config.toml
train_examples = 195000
horizontal_flip = true
vocab_size = 67
encoder_shared_expert = false
decoder_layers = 7
decoder_norm_position = "pre"
decoder_mlp_ratio = 3
decoder_cross_attention_every = 1
final_lr_fraction = 0
warmup_steps = 420
Rows from block 4 of the image encoder of a small image captioner, named by matrix and row number. Rows with one number belong to one neuron. Each number is 128 + 24 x the weight over its row's rms, rounded and kept within 0 to 255. All counts start at 0. Numbers have three digits each.
After each neuron's rows are labels from the 100 images, of 14976, where the neuron reaches its largest size: "lies over" is the class under the peak; "top examples" is what is common among them. Only what is clearly more common there than usual is listed. The data: pictures of board games with random positions, seen at a slant. In brackets: how many of the 100.
# gate: MLP gate (encoder.blocks.4.mlp.gate.weight, 512x128), inputs 0-63
# fc1: MLP up (encoder.blocks.4.mlp.fc1.weight, 512x128), inputs 0-63
# fc2: MLP down (encoder.blocks.4.mlp.fc2.weight, 128x512, transposed), outputs 0-63

gate.334:130124199140135143130090104174069115122114139124102133127127074162132132139166089136127134160121163078128157109133106097106136120121154137140136104172136083125128100127161171127167120116103119
fc1.334:112144170149104137165106134077120085135129106150094100124147144136115169139101115185151117124116128102140099155151111100149130131127107115114119119185129105146138093113101140180150100164130155
fc2.334:133163163122158126092120132118127110153166123148117119100146062098091092129127112174128105136126164109113150134157119155135095177117149138113170105168132158120110136137146133136144126136141127
lies over: piece of the first side (77)
top examples: discs on a green board (98); first side has more (74); nearly full (62)

gate.291:118147094135083118120151146101148136091169098105151077176137103134169098145106149098178125109136131136124111104134151136132115125153115114133139121144127120147134139150086143145097116132158119
fc1.291:124086181140175111141146140128132135158125127106167155131139122152184135136157090143144159156151159158078158134109105170153157145137099119111111119145107087079144130143173138196139129123116140
fc2.291:169126125108106132124099084147096151153148095128130160145157126078124112084139108155131149163165148134120108116073088118107111142105133140124119150150120184165110134107154086089152141141135133
lies over: piece of the first side (97)
top examples: first side has more (76); stones on a line grid (64)

gate.204:124169111155156103165078130122081141111115136132119111143106126114124123163160094086134115087139163158158121092122154137124097136142119164164108129116116134144150120092124153146102153140136146
fc1.204:134113126108101136139180133100145165118094116140112117116116098131149127074136142160119106150132103126136127158150130118146182119162071136135089128119140146153197130165113138134144131136101115
fc2.204:141152147105125109118092096123120130144132108118145121107075107099126120144161150144157127083102178092118130134127096122126127162105169091147148091171148135142086132105143124124089167114193163
lies over: table (99)
top examples: discs in an upright rack (75); nearly empty (63)

gate.305:162120132104126117115140120124118134097088154113132128044103112122114114155133168077134113105108144165128123126128170135136174136115137117164170099144092085119136116086109148163111108137130108
fc1.305:126141127130112174162138082179083097103122138094130147108141147110136126136129152154122112152099103140143108118146177119123158112066149139106090082104098134120127157130119081184154096128145155
fc2.305:133123115086153097105117069103140143090108090100158130126137133132078118128146108134162091162144139147110160159119162156139121095119118140141123109100123118126158071111144098126126155147112152
lies over: board (99)
top examples: nearly empty (77); noughts and crosses (55); digit grid (45)

gate.497:144114084117139132128152180134151182150151136124130119181131126133130126149167113129143095192178136134113096123123140142090136119132096117114136117121121145124121055167157147107168109128110097
fc1.497:152073150119123113116110163124113111142171125146130166100165129106089145128140148134083088178166094154127133132149120110114148135117114097111136119093121149114119050115126126096162136127142121
fc2.497:154121099150139142146144141143133118135125122160119092108112125106154156153159164121110191093122114104114105150098124115065101142132118109125135127108151185091143114129135119119105115107127143
lies over: piece of the first side (80)
top examples: first side has more (72); digit grid (44); discs on a green board (37)

gate.25:122140112131145170155086139125095106120115150119138174092131107147104156130132106112128072066133121161157133120184096158099118143150144105120119136112126100135092120158161147088137182129120130
fc1.25:130153107135158109139114161126131120128153151129148195078119112116077152121106110121115078132175129133176113140160139167115123122149129148145126146117159058174092084145187156107110159100114123
fc2.25:186106111128106127096143145148111135107132107132102130132169152104171156108140133120109186111127123091139131179109129145132170140133121147121127109108141114092154118130114078106182102130143154
lies over: table (99)
top examples: discs on a green board (62); nearly empty (62)

gate.62:122138135104105089143172129084136117145139163099119150129125131153135144158151146158115156182111093112117140139123153134128124133120119116175090163130155137118105105166143149081117122138130133
fc1.62:134123129108065147135165152140125105114154156139133123125137171169131148133134128160131125157137128144149150110131132115104096076179135136167118129108170122107104122141107195121175158150104132
fc2.62:170116117115148121087109087139105141166120141151160127138146107169105116110075134077089137102137163139140117135136121122144136124113113113126141129140147153134158128121118127114126121109128119
lies over: table (99)
top examples: discs on a green board (72)

gate.253:101152119134138128112152126123131121166152158175128134139119127165136083127161104107156121113134095159076067086140132136124176108114129143098122131141141092135169138130100156159145116094110121
fc1.253:126131108101116138119147125170096103138145117122105110132130118143145164149108144107149163157122128106143089156156170090100099155136138139126120152122130162168126083128109153097149133144127165
fc2.253:110131117154136132105102095110168146132123170171103089119078136088179118125130169108094112101120116129136110120134147142149158115131105119149141124104104133110149128140136162161124166139114142
lies over: piece of the first side (28)
top examples: digit grid (88)

gate.264:125099108129148135130119136164108149116109160100126136131175123134123111117117089102170118078130120093113071106133139110111130130122112157137105129118128152124093103104139172126127124100143140
fc1.264:115151121128118113163090139157129133127155112121133181182126085125167100139154112101143137130118102125096149115121125126173145165131143109082123135136121126122137160113137135155119153137141124
fc2.264:147114121108151131135147131114147112077114124098087110074116157079137140120140120123114082111124153142166137165131166116078106077136109140159122128167093123143132118136116161095085142094096130
lies over: piece of the first side (49)
top examples: nearly full (81); discs in an upright rack (69)

gate.187:133133127105134130170137157114146132139138091133111146130125140162133174136112134118152118116125112108060111112161132121113162096112131137173184128104101094115132118151150142157137124144137077
fc1.187:108140131142126148099164127085175143102131096118145112145115122101188113108152107131139129107162127127098099124072130140127171153145110159175111172143128101143158157138136110118113124154124145
fc2.187:161121091106094145145110165125125115105118133104100119122125108131108122133122089129172097129133126130097138154157155129126103098147130137080132125075106132144101119127144154152087172150126097
lies over: piece of the first side (87)
top examples: first side has more (73); stones on a line grid (50); discs on a green board (45)

gate.453:107107126124156154097124134124107081102089126089150096112117138140123120116157146159139144128130163119116129156124143126149113125120164170126138124134119114125117126116159147116167113167130092
fc1.453:143108121125101079115143124140160146138147133180137153133121115102142162140113148091118136113128112160122117123144129129118130087125093117134148138128137176133117124116092104133105160061130147
fc2.453:104162122127140108096102132122106183117154126121089122114183139128136102137171120095108136131150104103107112140116104102169124106119125119159123097118112112123153143143113090171064153088144125
lies over: board (100)
top examples: discs in an upright rack (100)

gate.158:132136115124110122154139101134149127114121104121097099133113150134160117169091149095159121123156160111106132116115118175102163095109086099171107118101131095118134114147149169110155140160127128
fc1.158:114125113095114138129082158133130168114143116101173125141121080143131137104172098157142134133149134156124135162097142139110080112143158103102135127150120122156120144173113097184123100107138141
fc2.158:118105141104136150125128102102104116129116087139120097122155097114129140136091098159151100113113148125162148084130113118125155138145125163137136079106172143171089127124144129082126138134119102
lies over: piece of the first side (100)
top examples: discs on a green board (73)

gate.355:148164155149140137088167099157107141125117146080148133141106144141120152085175132112128110149168107076148120147124134099152151169128096145135120129113081092123106166112152136106134117177139144
fc1.355:110094094133108118128108137134164140098116124106129121132127137102101144152113125155161190149159163127106116134168140122113145128104121105120095129122104179113144101173101156129128177093085154
fc2.355:120130126144073137110133138084090104135139128103162136118132148079139113168131154127064165126127149117184105136136098114132176161129096145140161167125100091094123151101141183120131134133165148
lies over: board (100)
top examples: draughts (100)

gate.230:117098162115159124131098133102151119103133106125109098105137112093108116149091106150099123137126122131124136123142106143113160114128068138153160144143124158131117117151179124122148129168131138
fc1.230:140120169130089136116156105122174138139130146142147148155117136132138143123143150087133173159107117146144087135136136095150126132145127119116111167112123123179169107087108160115115113160140119
fc2.230:128128117081097104114135137148138139118087104112100161107163134113095163113105171123138145082109139081147139124121174119155127130128160120135099104103089091119113149120118179132161126116127139
lies over: table (95)
top examples: discs on a green board (46)

gate.341:148117146173149134140131102122128123107086133135115104089146109108178125119135142114150098151105150155133134123134111119151082110112143086158106124106124088153155131168102112132135120097115134
fc1.341:119128128132097130173170113140154106131133118160134171113141087112146112107122123090125144134148128111135103123115143112134126118065153107151104104132133164135115131120108141126176055148134101
fc2.341:126093153094136146129102134122145106108109108110109121154130120172178123117160102104108095131112143106140115101135117129130082102146135162185148132104152091072132119152146137152168116165148142
lies over: board (100)
top examples: draughts (87)

gate.181:106129108120176121147144149114152092132144144107141151093172088161127129136143144113116127129143090128092118112158152133116089124119141126159091166104140133081120138135123124143146122111084101
fc1.181:129073133109152139162149084157169136137126167107118132095147133154106133080152155124136138153140159097094129074142150146133136126145138126143098145124105108143129128155122127131149138111099130
fc2.181:133148129142104115100114112143120111175105085139090121117128119109101145178129122150115112118178137171136138171123099092131102109158148128125178169115141145121111157139161143122110152140117138
lies over: piece of the second side (92)
top examples: discs on a green board (72)

gate.221:102142153154123139115111117105112082097143120186152139178102102162109108138147133126108144096170153110112141141103136093129153099165124103110140115141131124122129163120148139119128088139142108
fc1.221:165125074129148130107166145100155117146123084115132140157166115119173149115111163126138133098123125115151137102086117154093120113099146125136147104172135113124110129183155131146132184168129142
fc2.221:114094149143082141113141146081151129153132109146138146081133136122065077113141181142140106143130150131145128120129103113156155152136111093153121148190113142130090124109108118127161103165119118
lies over: piece of the first side (61)
top examples: first side has more (74); stones on a line grid (60)

gate.486:126132112161173159119154135162075120094117164104138144149098091108087074145125116128141169098122104100133111112184089142126117148162138120148149126145089109165128136132140134116111103157091164
fc1.486:100142117143099169096105114120121109117111133102136052083118154134168130176104129121113189134119135108125139104126115133148129127126074124105158158151128107096111144115140104118087165153139142
fc2.486:141112097173108085090123130128088135139119134136133141116129118118132120150112160163132160127112120155137152130134106117144119110123147123060123142124168130235164100128137168147104142134085134
lies over: table (100)
top examples: nearly empty (74); noughts and crosses (66)

gate.54:110138085126166159105152112099131151100118125111150149133164115112112117146126130174158093131067123131115131109165129154132108166117129145163119169140112125134168155165149155120107101121138132
fc1.54:121147152154156150142128134109089102130138137098138177084099168124134150084112141164113123154137102137154151120106144148126143136104179121076176129120170172114099166124135123115131143105148117
fc2.54:092100122129122116134094101113153117129147093174125126110142116088122087147118167108132135129115140127128081090149119082067150152120118141163145117118132100115122087126147105110171128091120141
lies over: piece of the second side (45)
top examples: nearly full (68); discs in an upright rack (45)

gate.367:149118115138134147147162106101175138111111108086130117140100100127150114116120149104123127167105108120129127126123108177122093133125079117172114133152172146136128137151137144144147139121169146
fc1.367:142097109148109133107120123085146138125155153120109152125146126071117125104111167126120109118099108137160091117128112145151141127122132146129152132112134177125141137117108111088131122123198100
fc2.367:142127150166138137175135106147123112146115142154120123118134100147164087149086132085100117167127110142141180151183144111125100126131138129118156115148149112106132113163130145131131131102104134
lies over: piece of the first side (100)
top examples: nearly full (66); stones on a line grid (53); discs on a green board (47)

gate.52:155139126159157151133153114086137124129097108097127119142114150131116101112090129116086128151166142134119146134162116151088102111133103177111103074092141060136152129111118104106096131087123110
fc1.52:131125077109180145146165137165127135147157122081145103116172151092124100133100142116112136173137163148140158052139159150126113075160117138116172148104133100134115116130125112139176129108128102
fc2.52:116117113103094136167146150107128110151097157162153107090097091143114125167101103112147147080095129118158136193096117124155120140158163146115124123140117121095159138130099128133189103106104152
lies over: piece of the second side (42)
top examples: noughts and crosses (84)

gate.447:076177123064174120101115113074117141133165113114151123132109145132157081129145144122120109142131134136131172132146128157106135114161095091143113144109132166117161122130146117133147158101105151
fc1.447:133119136137151115142145104126122132130121099097139098153113119129130160121114144133156098096154110146087118099150136111100120128166116123167113132103145106132107119118102106101136191112098113
fc2.447:120154127129115186155130128121127115077135139133100098122130126102165119157163150173113147144120149113128139135092100160113132156145145162081147113140121166127129156147122120112101077113157167
lies over: table (77)
top examples: discs on a green board (42)

gate.124:147133158185129134136157141088109107124089124118097118125088141079118119121101100143103143130116186130120081149103126183106111103099125133104108129079140093143151125103120141117145142113144134
fc1.124:089118108140183109145128139132115116106126159099118124095136099094141138116115104125130174148097150108147124096123103168147103123125129121098137163129113155102159146122154148128156115147144123
fc2.124:188149069116110128155149136125161106119138138124092110107132100113115117123140141125131091095115148140134158175131138116134145146125151127149132125154137145129119129130064148174172124085110133
lies over: piece of the second side (66)
top examples: noughts and crosses (100); second side has more (75)

gate.165:099115125125110133133142136158152168091131131130143152130126107131145094113148102108154141122165085147151116126090087130122107145177105136158125124130143063114119148113120129119102108110095143
fc1.165:121123141131125119150128112150142173103115180173142165115141109097112123113160124093109125126134094158203114145130101153132134168140144156125117110134167106161092122114120110104100101098121122
fc2.165:116139126136182115157136186114094115159130142084085158111152136150130143099133158100106096110139122147147123136164144116163113125151161107164143147121108140068119083154113145115107100124105078
lies over: piece of the first side (83)
top examples: first side has more (79); discs on a green board (78)

gate.92:144122097101128112124149141108122090110127082119124130141096108153131132138102090169122139147128098125096116087101111118096142105139113160124139123127118119146179102127145157122142169106135159
fc1.92:135099138109132106121155118120138099148129111159127132138130132122091151138131136095081113125085101128113108149115117134152108164076173144117115143126151146103157100131132120133124134102150076
fc2.92:132147116152125095151115166139129140147125133130117126099161156113129112108126106103156128163105107122168141162158112089075153120129161131172090100086137118123101140171149134115126130138146141
lies over: piece of the first side (99)
top examples: first side has more (83); nearly full (69); stones on a line grid (59)

gate.278:150072139085128159115125148112122115139127095153056088107130133112116156085110126154139132125083134122103111117127152117074128096128127121154135097171146082122125139110139124140068134196163121
fc1.278:119099120100122126136105102105112101146106138108133130106113148130136134130079122150109147096101109128135085131169175145078152137137149108171126103122135130175105135101099126143100116083115115
fc2.278:090136143141142085107097123139119137114136116137148102107120145142152143174125143143116160155094154105137112164087107123118164105147156111124162134087118087105147139143122140121118103134162131
lies over: piece of the second side (29)
top examples: discs in an upright rack (45)

gate.151:138162129163136129080139129107137108091194114153110152138137118107119165122164135140123129113136093108091109145108101073154146143131103104117142147147086093138119111127156089142171114181193135
fc1.151:136163110136102132143107163129133112148114128155138111090134111120132112112118107123136122163111113162143147164095108142119142136150143096148110112164133133177140127136140115153149120195146134
fc2.151:112136164094144113137132141116118141141116127146099130166162131124135126156129109121131119119121108085103119084157162114127145104130098125094126105213097128154096113123114125151113143134129146
lies over: board (100)
top examples: discs on a green board (79); nearly empty (73)

gate.88:112101170134102127109143142094148134125106166141132172177115146176093150127116105145110151141173122123120093155118104114132109139098097142078116093127132152136138088120125152128134122129127140
fc1.88:109130138088139119155129120136139172149115135133148104152173133119144111124123152132160101130129123131113127108142108171120120155080134079128160159157121136098153148113145125160124151122127142
fc2.88:153096114142135135165141181107101118179094153125117073077113114112117121120156146130116102105110147159132146139139142124122183089146106177153170146112164148141126147111131128123158109146153127
lies over: piece of the second side (78)
top examples: digit grid (98); nearly full (64)

gate.40:165122134103144140098148147115126148066139157116102164150146117104124121141155163124149156134148163117088154110127092103108109142127131146135124139110149145091118126125139097126133145113143146
fc1.40:172128129151147093141148131083158109142162153167174131162106119139121137140100138111094162159156147135114146088124123164132111097125143153103150139096152104130116140125141105125106123109142127
fc2.40:213086147145126142138123137155133165133107120139117117091126160095120100124152101119098095130129153140091141124109127133146136152153117154096125145136103107132147117138133090099175122109134109
lies over: piece of the second side (75)
top examples: nearly full (78); discs in an upright rack (75)

gate.180:100106142109148140113140100153111164123137120145149113112116154159151122135136103095128100150134158168160163121111121100116131137176150097108157129126135064130105131176133108124102142090152098
fc1.180:093111112104114129110108086156138104153134173157155111111117145135126110175206126128140156117159114073115113142118120115136138152119167146119145079150105130099153137102112170112146094126113082
fc2.180:134147162165131133134120154120115136100104103129152146130139110160171130143097110090064142148090142166155150105099135142148138139137117152140143119113163135164114135138127130129134151131154098
lies over: piece of the first side (62)
top examples: discs on a green board (91); first side has more (70); nearly full (65)

gate.494:167147130161133126092158108125111162107145140174137136115148132152122107106182140130124135132129104066086100142127105144167107156131108145114128147151141102117143107112136084142147161152065106
fc1.494:087116134086114167118141105151112147092155161146132108136150138165103125100120146142111160151109116121134170117187109124109131136149116139137091101123104085134126153135084134086139166127127075
fc2.494:115157161099162111108097128141154089079151146098187120122115130117165165110124122085128141106118137143158155123119140104105110125144147156113144169137132155095143172153087143128129123141177154
lies over: board (100)
top examples: discs in an upright rack (100)

gate.463:135142121132101153107159131110129177099128118078139108143119170127121117151115107152161143162164152139084100157129141176136107103169052100125136146112121101102141103128154156141099148114140123
fc1.463:115119144135146083170127122119132132137128097137133137138136110132176133123100139142152127086115095095118128077081115092092170148134144103148176098105121096128117124125106131179143131141119132
fc2.463:141095121152142219096134169112114095132146147144134103135117115146133105119107106127112135153093144115127138121166132160138105095126111131122115102127147105184138111137165109094132142178135073
lies over: piece of the first side (98)
top examples: discs on a green board (91)

gate.423:163129112113149106144130139107120068124127162162139112133068090169162146131135136137135145156148110143083115113105127134144163132128105129151131149113099116083090101111126131136156102107106115
fc1.423:080135134108096152132161107108125103131149100108099120157127161135171134141136134140147121081086117113127094101163078121143120099150124085171119157146173145153102127168144131160115129129159118
fc2.423:157128089156134137109112121132155123131121143154145123132114153116124108161101070123103160201122150136113148113161095115163110139139080123123129077179115166115147144134150123140148101129135139
lies over: piece of the first side (62)
top examples: first side has more (80); nearly full (68); stones on a line grid (50)

gate.210:110138062138123136134129161073114161147084124165101118145122136140177079118116153133121153105130140117121100109125138099164129157129122089148132133120140099143148072128144143094132161146144098
fc1.210:120134127150101118136136115142123146126130116083150150133083130148115134113120137134117141160154125122142105110133114146114120143135103136131168116118118125120123133140080076135118152120119157
fc2.210:134150133165116096094101137125111096106131086109151133135126102138129091098150135130151106088186127124106130127149135122126141135082155150103150134119124118145145168102150132137126166095135111
lies over: board (97)
top examples: nearly full (68); discs in an upright rack (56)

gate.22:138139096130110084120146159117123120102136085085102133109118142164126133164121136140173149112165116100081134100092112119107130107152119114130198109104113103142135109118111139095125135145125107
fc1.22:112132123114138154104124097117104188102172135138148146139121119141150110142167100134140136158145146162124152125152144145104158122145079121132123140147134098101112136137174130141136111086100102
fc2.22:117113137124097120168171162172132144105127115152133155155103100093143118068116100114206116112141148159095100136097140117128146129157139111129130124141120119132139096141155151099131152120104121
lies over: piece of the first side (100)
top examples: first side has more (83); nearly full (76); stones on a line grid (56)

gate.273:146193132173136113120137103083099180099149103140138102122127126113124098159124123141159122111149146118100093076074121121121161136136116145124126075106128149139089116132109180076171132114126128
fc1.273:102134102134116118141158167183162169097150164167093140124117148126179115109142128124140143107149139110095121091134117118142119108166130183119092129096114113113192155140144138138150138167116121
fc2.273:122148122107141151154174106165121087140149077102159114127113146187140142141128153147115127129100091165086132107141099143144124083146133142115155158144111093133118119164170150163134129100118103
lies over: piece of the first side (78)
top examples: nearly full (64); stones on a line grid (63)

gate.113:092126115170089139146179118111099084077148194077123151140086125148111151093143090120118139148119123161106178156147109137127135143160115076150128133134151135142134127107151158069135117159112122
fc1.113:096125127137094139111162123139076052092131190090125111141068134144091123085140117120139157171130125166104176120137154119177144118142127095127149136082143148139158141117137160088145142159118093
fc2.113:145155087163160120106125072145141134151124119134113148114119155147158171129138124133123132109138110101141110140120105113117153134131116116139144136175159079125118114162123130100162105083098140
lies over: table (99)
top examples: discs on a green board (50)

gate.454:111099108126122111091123157130153138106114133147154124152124079163141114132121062104122126114120176127142128177122110131108154110117104116155125109129127118119133116126125164115130120138141098
fc1.454:121127084128157139122161127179149128101092136121139124082148161185099143098189101127109124131091141156163182112137166143134104152123121095149153138115141126165165118143088184146148116127103131
fc2.454:105110109118139123127120137141114106184186097139147114123112132110142180185131145143113117070127137140143146111162156128108102133131127107149093151125139150108099165096116098095113142149128159
lies over: board (98)
top examples: nearly full (72); discs on a green board (57); stones on a line grid (36)

gate.67:140150098144149133117076109114114128055127137132140142157096137155114088182130130111180130190156133124107088128123155130105126105102132138129194112117146150146105133141142148133174099128130124
fc1.67:141118106107146094092105160143134093123108125123107127135162152156119115082104114103159127115108114133123117133119168146141142140116098138157104069172163139140120156153148107151144126142122113
fc2.67:104127163113129133108118096119114128134096139102142178113129111090124151112131162166092089118105125146170185198116117146156178128118080158133092130135117137120123175125084116109124135133151156
lies over: piece of the first side (85)
top examples: stones on a line grid (67)

gate.488:148162168146160134136105127093143115098141133118127151167161137118129149100154144107120135124109138146076137159145132122151144102103133093161154142147116113145148167083159077095131099151151040
fc1.488:124069130151112098126129100168112138149181112120111100093135093127158116136118149122060127127152130132158111116121145074100082114116134179133160129066121155092104125141136124117101166145162186
fc2.488:100124123144122172096127134090121149124171137125157107145116158158082099152141119159153108111095111113117118121117132103113130127123126141134138122068104119078137082125142173148109129134118095
lies over: board (99)
top examples: nearly empty (60); stones on a line grid (46); draughts (45)

gate.83:110127127112147132121153112109135150089161147125105121130135131121151094154165130113136158136156144155108124134128144115121122093143141142145134137115132088077099092091164136147143110129133092
fc1.83:122157097145147168087121125148145142133153095150169127132122156163152082139124108123133120168130130139099115117100137117147127136169141114097173126111073105107134105126086135161152125135122123
fc2.83:095108155143136105180144136149169091095126099122143112132148098108098144165163066139127128124158116129084112103114148123120129096122105091127112136118144146153079130156156142117148108144087102
lies over: piece of the first side (100)
top examples: discs on a green board (88); first side has more (72); nearly full (65)

gate.57:112148144096115129152140141137160135111087124118121161135111093130125135123106103100211161113143158133136157121122125099154143138092088072174099154130140112109120154145152103156130129127145130
fc1.57:118145143139135128100165120143143133114134127149135095202139146131134123123136168156080123115094117172121121144115106154093096138184107138163109124137156134091153149150147179183139161115116137
fc2.57:141089077130126134129141055142144130151170082127151127097140133119147151139122109172170146136152135101104149121090125134130124110120111126098141130119107106178124123117143126158129140155139103
lies over: piece of the first side (100)
top examples: first side has more (72); stones on a line grid (71)

gate.202:087124114106122152129120095090111111140175144102140146090116112121119152071102125143129177132106125172168096131165193128138118097147151141128134119118114133185121158120118147152137110177126121
fc1.202:115121121135109103183146144139093097134162135151116096136171077107138121168146129131127124136089113188102111171138172135118129155148153137119155120125138091123134124161146161096131155111111132
fc2.202:135157069135101094114148106101127153125110139147113120150105147087090121100121111132145141126132134115103120126145136122131136151108144109129166174123137147119175155091129122110188083121142145
lies over: piece of the second side (90)
top examples: discs in an upright rack (90)

gate.477:114154112109147126110112140124160146133108121100148100143128133144168110156098155144164154169088142153075135123148097107131135116142135122103159130122119139082158128123121142136140099133122141
fc1.477:140117141127109134154120168117160138105139112111119144097149156153121100142119124091116152133162101132130128068093127139131162126171111101141154131125164074114081123143126148180141131145118121
fc2.477:115114109134108116108154163173083132158102105088131131091112136105136117130115144119161107127141134102091159156065111109143112174101106104126152091134126116175152111115158097154121137142177117
lies over: piece of the first side (100)
top examples: discs on a green board (92)

gate.283:126177150104164169121140066148128115092105106130107131098143152125138137099118116124118151160118161163139178111140127083104158131089134127134170119147139136174169139108118113140111130141088087
fc1.283:135056091151110113124109146122090127168157168137121088142119146117133111079123113137108145101154111125158106124118156111150101176159159100154139167096148113119120132156136102137124149093128138
fc2.283:143089093157091115125145113102143189154147155123126076138100138169118086125125145144103153095151153142118111142108117150169136146069159152162108115122108100157124131135132156110144105125152122
lies over: board (99)
top examples: discs in an upright rack (99); nearly empty (93)

gate.373:097113129144134127102135143142134126161167099145136107148135122099142131115142109132089156116186072165085081116118134130140106120153105108040147132154146085115141148118130170130150130122143143
fc1.373:145109102166128100099150080126135127074146121123103123122104141157125093139146117131161119114129129108137141161135096119160133163131122114142144112105152119078145078144090097171110102121113063
fc2.373:123157133098137121154108106196133133121111114118147156099100143118144125128123081112084130146141144138093121124118154119118115096147106121146144135142124135183115175136218179122153150107089137
lies over: piece of the first side (99)
top examples: first side has more (80); nearly full (69); discs on a green board (59)

gate.186:116148123114137102149132138114129111137089079112129138114092162090140136148118143139149124141163164105128142076118090126108139131098131118128142152155105075143112123104166157140161169131098131
fc1.186:153137126122076097162070120126142137146102105151123168109110172122096154122165166110148089125155120128143129095135124109118149162088147106115142117135115105164110115123110146119141119132110104
fc2.186:078167150112140159143129166169159116125105153151123143155149130140134148112095146150093112183114148140114154117179107172113116114133140105130097129123139144090115106092154156127139137138107166
lies over: piece of the first side (97)
top examples: discs on a green board (74)

gate.37:142108162144166106098126153135153149134158098128140173163083132143145160110098145125148153135151124145049127146156100156121129053136107143100120130101132111102142137141138094090093129144141164
fc1.37:135136114151111110121142163079142116122104132147145142109174124122140137109111146116181147138141155149141102100152141082133117130134102128153102096112086104152128121152162167083102100140144144
fc2.37:140125112117147127093119123138162134073141146089138115131100146141119117151151133123095115164172116093129118172082136121115099137134094133146142151150149155098115097166153101124130123170148109
lies over: piece of the second side (37)
top examples: digit grid (77); nearly full (61)